Weights of a small image diffusion model.
Model: 4.81M parameters, widths [96, 192, 192].
Training: soap at rate 0.0011, 38300 steps, batches of 128.
Data: trained on histories of elementary cellular automata, time running down, 33.2 epochs.
Rows from block 2 of a small image diffusion model, named by matrix and row number. Rows with one number belong to one channel. Each number is 200 + 40 x the weight over its row's rms, rounded and kept within 0 to 999. All counts start at 0. After the name is the row's rms in percent of the matrix's.
After each channel's rows are labels from the 100 images, of 14976 (inputs lightly noised), where the channel reaches its highest value: "strongest on" is what is common among them. Only what is clearly more common there than usual is listed. The data: histories of elementary cellular automata, time running down.
# convs0: first 3x3 conv (model.mid.0.convs.0.weight, 192x192x3x3, each kernel summed), inputs 128-191
# convs1: second 3x3 conv (model.mid.0.convs.1.weight, 192x192x3x3, transposed, each kernel summed), outputs 128-191

convs0.131,074,193,202,206,196,568,199,206,202,200,196,206,189,184,199,48,186,217,201,204,202,201,181,204,189,195,207,204,191,186,192,185,206,198,195,193,204,201,81,209,199,223,214,193,207,202,192,214,203,193,192,198,70,204,170,228,190,214,191,201,163,171,203,228,186
convs1.131,110,207,193,192,202,115,189,188,202,204,197,206,206,200,207,454,192,168,206,160,202,208,199,187,202,204,190,217,195,194,197,203,198,200,201,214,213,190,162,203,177,171,193,215,200,196,203,196,196,177,207,197,251,192,210,198,205,205,219,213,222,215,188,192,202
strongest on: 111 turns on; 011 turns on; 101 turns on; 001 turns on

convs0.67,071,192,197,209,195,197,198,217,209,164,528,198,207,156,202,195,189,330,196,194,195,152,241,225,182,186,195,200,187,205,173,203,201,204,221,182,201,212,188,209,187,173,195,196,311,207,190,265,223,204,196,196,198,207,147,188,202,197,188,222,192,204,199,179,195
convs1.67,071,190,201,178,212,194,206,219,194,112,84,200,189,195,183,195,204,233,204,196,219,197,192,197,207,206,156,187,218,191,202,205,201,198,186,214,194,211,196,194,188,228,200,205,191,198,199,182,195,199,198,199,202,217,215,216,356,263,199,193,197,197,200,191,193
strongest on: 000 turns on; 001 turns on; large cells

convs0.58,110,198,202,201,212,204,204,194,199,202,201,199,201,192,212,192,206,222,194,204,205,207,211,308,209,202,165,205,197,202,195,198,193,188,205,202,203,214,201,263,200,198,203,202,202,200,191,204,202,198,203,570,201,205,198,195,205,192,187,216,204,203,201,193,203
convs1.58,103,202,196,207,210,196,18,194,195,204,198,197,202,198,216,205,202,203,197,206,178,185,165,193,187,190,174,200,228,206,195,209,184,216,193,205,195,205,186,201,208,208,205,193,200,207,213,185,195,203,208,477,210,199,201,250,180,200,210,201,197,206,209,195,202
strongest on: 111 turns on; 000 turns on; rule: rule 161

convs0.156,199,206,199,200,201,231,172,202,202,201,201,198,205,222,201,138,201,191,203,209,201,195,223,202,268,202,206,227,211,227,200,233,200,200,201,203,200,194,191,202,197,205,0,201,199,199,201,192,199,216,201,215,0,199,202,201,205,194,240,196,204,184,201,204,248
convs1.156,052,291,201,221,228,191,199,207,201,204,209,201,262,178,174,621,183,201,148,208,193,185,193,176,184,235,192,241,202,205,192,202,160,214,203,238,202,200,214,210,206,203,100,191,207,199,212,166,197,200,218,198,204,182,204,207,190,222,249,195,283,219,236,200,186
strongest on: 111 turns on; 011 turns on; 001 turns on; large cells

convs0.136,175,200,199,179,201,199,200,198,199,197,198,198,200,200,200,201,197,194,199,196,201,192,193,197,199,193,199,199,200,192,164,204,203,200,199,195,197,155,202,196,192,199,196,202,199,278,199,196,217,194,196,198,204,198,198,200,197,202,203,201,200,195,196,200,203
convs1.136,084,197,112,347,199,201,205,175,167,203,187,208,197,203,207,191,193,181,192,199,210,181,193,195,211,203,186,203,216,208,299,194,197,195,187,204,191,324,209,198,199,196,191,219,205,273,207,198,208,194,185,190,198,195,205,201,204,193,198,206,196,201,199,198,195
strongest on: 100 turns on

convs0.55,051,175,207,196,235,201,171,131,207,144,204,203,230,92,313,212,190,233,188,219,218,221,172,207,209,178,148,236,177,195,197,224,72,235,191,205,197,202,226,170,215,122,206,195,188,194,216,157,212,210,194,189,205,208,212,144,184,182,185,206,207,186,177,80,202
convs1.55,145,201,206,208,201,202,198,325,194,162,198,201,200,213,181,192,196,191,200,199,256,197,201,206,186,198,171,200,202,204,200,202,200,198,205,218,172,200,201,197,200,200,203,208,195,200,197,188,199,197,192,206,204,197,182,197,198,200,200,200,199,191,192,179,185
strongest on: 000 turns on; 111 turns on

convs0.66,118,210,194,199,197,198,197,198,235,199,205,206,192,207,203,195,197,199,203,196,103,198,199,135,198,202,189,184,208,189,208,209,201,251,197,204,199,197,203,180,220,194,199,202,198,200,203,189,199,198,193,199,194,204,198,197,184,215,202,184,194,218,211,192,196
convs1.66,158,195,198,203,214,202,195,193,215,203,205,193,199,199,210,200,197,195,195,195,200,207,197,210,200,202,197,199,204,202,202,206,194,196,192,208,205,196,200,191,254,196,195,208,191,207,201,197,189,202,194,199,202,206,196,206,193,195,197,192,197,197,194,199,193
strongest on: 010 turns on

convs0.175,044,186,174,204,209,214,190,158,180,184,203,196,182,260,234,210,226,164,152,180,179,171,185,240,188,476,167,181,184,204,192,182,136,140,222,210,198,209,174,170,238,165,218,221,173,209,282,170,241,271,191,175,214,200,200,175,171,197,179,212,251,260,199,152,180
convs1.175,230,197,200,194,229,203,197,182,210,216,199,204,197,207,202,201,204,140,200,208,109,203,199,194,200,0,177,198,203,199,200,207,189,202,172,199,198,198,181,203,212,204,226,178,199,202,179,200,208,201,178,195,220,204,199,206,572,201,196,82,200,200,197,199,201
strongest on: 111 turns on; 011 turns on; 110 turns on; 101 turns on

convs0.43,097,201,196,209,162,196,203,198,195,180,197,188,282,211,198,206,163,194,276,203,188,183,196,210,322,203,210,333,198,199,201,227,207,223,193,236,193,205,347,230,198,204,195,198,199,198,181,201,195,188,191,227,202,197,199,290,148,273,191,191,215,176,184,222,191
convs1.43,130,205,192,211,205,185,213,203,198,199,171,192,200,191,181,193,197,208,193,201,188,209,231,222,198,161,204,199,206,200,200,188,213,197,198,195,210,216,197,506,192,210,196,202,212,199,207,203,196,214,208,204,192,200,218,209,130,190,193,209,203,192,487,212,205
strongest on: 111 turns on; 110 turns on; 011 turns on; 101 turns on

convs0.4,125,195,193,198,184,202,200,480,195,200,200,201,197,218,161,167,201,200,199,202,200,202,207,179,202,202,221,198,195,204,197,190,0,144,202,194,199,204,197,231,202,201,200,201,202,201,194,302,202,243,202,201,200,201,138,166,202,199,200,208,198,185,198,197,199
convs1.4,121,200,216,242,187,195,197,164,187,299,222,207,209,91,108,205,235,218,167,218,195,218,170,224,292,190,198,205,209,173,216,206,308,190,46,213,202,224,205,14,195,204,188,170,88,202,180,202,206,157,197,165,212,221,262,218,228,187,203,204,202,240,199,205,232
strongest on: 111 turns on; 011 turns on; 101 turns on; 110 turns on

convs0.8,061,223,200,202,197,202,231,255,191,187,232,209,200,399,187,218,179,218,198,206,196,181,291,210,203,210,301,181,254,193,186,225,214,260,203,211,206,226,186,219,211,203,193,204,202,215,214,202,204,197,174,334,188,189,175,21,192,213,221,201,201,210,195,60,204
convs1.8,076,187,199,202,185,222,178,122,172,204,212,209,200,209,198,224,190,152,200,200,182,195,178,170,181,201,138,220,191,223,206,202,152,202,207,203,208,185,208,197,202,206,205,323,195,205,251,184,194,197,232,87,222,186,193,216,199,190,196,174,192,193,210,213,177
strongest on: 010 turns on; 000 turns on

convs0.72,122,210,202,192,208,201,196,192,207,201,193,203,200,199,196,199,197,184,214,205,203,205,194,207,197,206,195,190,198,199,200,198,206,192,195,194,202,206,187,205,191,208,199,198,209,151,192,221,530,195,218,189,193,198,195,205,200,196,216,203,197,199,201,211,202
convs1.72,093,190,162,323,194,204,200,207,197,192,206,186,189,211,207,208,211,203,204,178,192,191,198,189,200,220,196,196,188,206,245,200,195,206,200,203,190,233,190,204,192,192,194,207,200,251,201,212,196,197,208,197,199,183,194,205,198,207,189,194,179,207,165,195,194
strongest on: 100 turns on; large cells

convs0.78,105,194,212,201,208,215,208,217,185,186,202,188,204,218,194,202,192,107,205,485,200,189,217,202,222,200,217,215,201,193,195,229,202,205,218,190,199,205,237,191,192,202,201,202,204,215,209,205,190,200,198,215,179,183,186,207,194,201,207,204,187,197,188,176,208
convs1.78,114,200,201,185,201,202,174,192,199,204,199,197,211,209,220,196,180,193,207,289,192,192,200,228,193,206,191,217,213,191,190,193,207,199,199,208,210,196,204,205,204,199,197,194,206,190,199,195,193,192,202,210,198,201,215,199,247,201,225,196,207,207,204,200,206
strongest on: 100 turns on; 001 turns on

convs0.86,045,151,324,0,207,209,313,226,186,190,192,191,175,198,174,240,197,284,273,170,161,190,212,182,211,174,222,257,205,138,218,167,239,185,198,356,201,237,209,191,213,199,179,201,201,223,203,189,208,205,148,276,193,196,216,202,198,237,245,189,192,178,206,216,256
convs1.86,056,176,242,186,157,213,206,213,167,206,198,201,197,205,197,171,158,230,210,176,200,187,214,198,191,215,206,196,222,259,254,195,193,211,182,415,180,331,208,205,187,192,181,180,450,220,214,210,187,266,218,227,197,192,197,177,174,222,189,181,186,126,244,228,196
strongest on: 100 turns on; 110 turns on

convs0.139,109,210,203,206,215,201,198,202,203,195,198,200,197,197,203,214,195,231,208,213,205,194,168,230,161,204,152,195,201,191,210,186,204,222,194,210,200,207,204,251,192,202,199,199,214,198,198,207,194,203,202,165,205,199,194,204,200,203,209,182,200,198,204,194,194
convs1.139,119,202,206,196,178,205,247,198,190,211,192,198,198,209,231,199,191,202,196,201,206,202,350,174,188,199,181,200,209,211,202,176,193,201,192,212,198,206,203,233,197,200,207,165,196,195,217,206,217,207,201,184,199,191,201,210,271,193,197,169,194,211,206,232,202
strongest on: 100 turns on; 001 turns on; dense start

convs0.141,051,190,198,192,197,199,197,220,220,187,191,486,197,202,193,198,192,203,202,187,191,201,209,194,189,175,210,190,188,183,230,205,205,205,187,202,201,167,204,200,0,205,181,185,204,205,203,203,199,196,191,206,199,152,196,208,200,212,203,196,196,187,188,193,208
convs1.141,114,202,197,205,203,182,186,192,205,203,211,229,195,197,206,196,199,197,219,186,214,202,205,287,196,206,201,196,199,186,201,195,180,216,213,212,203,205,196,200,196,194,204,186,203,189,204,204,190,194,184,201,199,192,188,194,189,198,184,204,185,195,200,200,208
strongest on: 010 turns on; large cells

convs0.15,115,195,203,210,199,197,200,200,198,166,728,187,193,177,201,203,204,201,200,213,199,198,218,200,209,206,198,201,195,197,196,201,204,196,200,187,199,198,196,205,200,208,197,199,189,202,196,268,209,197,197,197,199,199,183,220,205,202,198,198,199,195,189,200,204
convs1.15,157,188,202,200,203,196,165,202,201,376,308,192,200,199,201,197,197,200,197,204,202,201,201,179,199,198,181,196,198,197,197,192,201,198,199,191,199,202,199,214,204,196,199,202,227,197,202,178,196,202,204,191,207,211,199,206,197,208,202,152,199,214,200,205,201
strongest on: 000 turns on; large cells; 100 turns on; sparse start

convs0.161,045,206,208,195,200,191,201,202,233,195,228,194,216,195,204,222,195,194,200,216,178,182,211,191,218,206,200,198,201,195,195,196,205,200,212,219,201,192,230,209,214,206,196,200,201,189,206,210,224,197,212,213,196,0,210,211,196,202,197,200,219,182,191,199,200
convs1.161,081,190,199,183,203,152,198,196,208,206,215,209,189,199,200,184,199,207,209,196,270,239,197,180,189,203,205,192,227,195,202,242,320,234,330,223,196,196,194,198,252,171,213,207,199,197,204,199,180,193,191,205,194,386,199,191,202,198,199,206,186,199,195,194,204
strongest on: 010 turns on

convs0.81,141,202,211,218,204,200,197,202,199,191,207,200,191,199,199,203,203,209,195,189,202,200,212,201,223,198,199,197,200,204,194,204,199,197,192,200,199,196,205,190,199,195,202,204,209,217,206,187,198,198,192,202,199,203,197,205,188,202,205,199,196,194,190,198,200
convs1.81,100,201,0,329,206,186,200,201,206,198,158,191,204,210,192,205,171,188,195,192,193,193,208,200,185,212,200,206,233,205,301,207,196,199,196,213,202,279,201,197,200,204,200,190,214,319,201,194,216,200,197,203,198,202,194,215,185,204,204,185,202,187,208,209,188
strongest on: 100 turns on

convs0.185,102,198,197,202,199,192,201,190,202,203,206,199,199,203,199,188,198,189,198,190,203,204,192,190,203,196,208,196,196,206,208,202,202,201,197,201,201,195,192,196,225,204,199,198,182,198,197,197,201,198,198,208,201,637,197,195,201,205,197,194,200,187,204,200,204
convs1.185,107,159,213,217,204,199,186,210,218,190,195,211,199,211,188,193,190,201,172,200,199,200,202,196,197,213,196,209,204,213,193,226,180,202,182,210,205,194,212,209,244,210,188,277,188,214,218,184,215,205,214,205,221,0,197,201,192,214,198,222,211,196,209,204,198
strongest on: 010 turns on

convs0.35,028,178,212,228,224,207,251,176,152,240,178,208,241,163,207,204,309,168,174,251,166,186,170,241,178,182,187,263,128,206,182,187,181,208,258,205,191,199,218,196,171,155,219,205,155,171,203,163,215,200,235,188,222,154,198,167,232,490,192,217,224,204,210,195,157
convs1.35,041,486,166,216,150,227,197,180,184,201,194,192,201,192,225,222,206,174,180,198,194,198,199,194,209,387,155,248,208,189,202,195,197,200,195,131,190,210,214,195,226,218,213,240,185,213,180,210,194,193,147,195,195,215,190,191,242,311,218,197,212,204,189,142,173
strongest on: 111 turns on; 101 turns on; 011 turns on; 110 turns on

convs0.145,131,192,200,258,204,201,195,220,198,201,200,197,198,197,201,195,206,289,194,303,207,201,192,234,208,194,281,195,197,211,406,257,167,195,204,213,201,361,200,220,205,196,200,194,204,186,203,204,197,247,205,188,193,207,191,195,203,194,199,208,199,197,195,196,206
convs1.145,106,206,205,205,214,198,180,277,198,208,210,201,204,226,205,210,195,375,213,201,199,205,218,236,183,204,209,195,234,199,154,376,189,201,190,213,198,200,194,201,200,208,198,198,219,190,202,183,201,470,241,216,201,200,275,201,147,201,183,196,209,185,202,254,154
strongest on: 100 turns on; large cells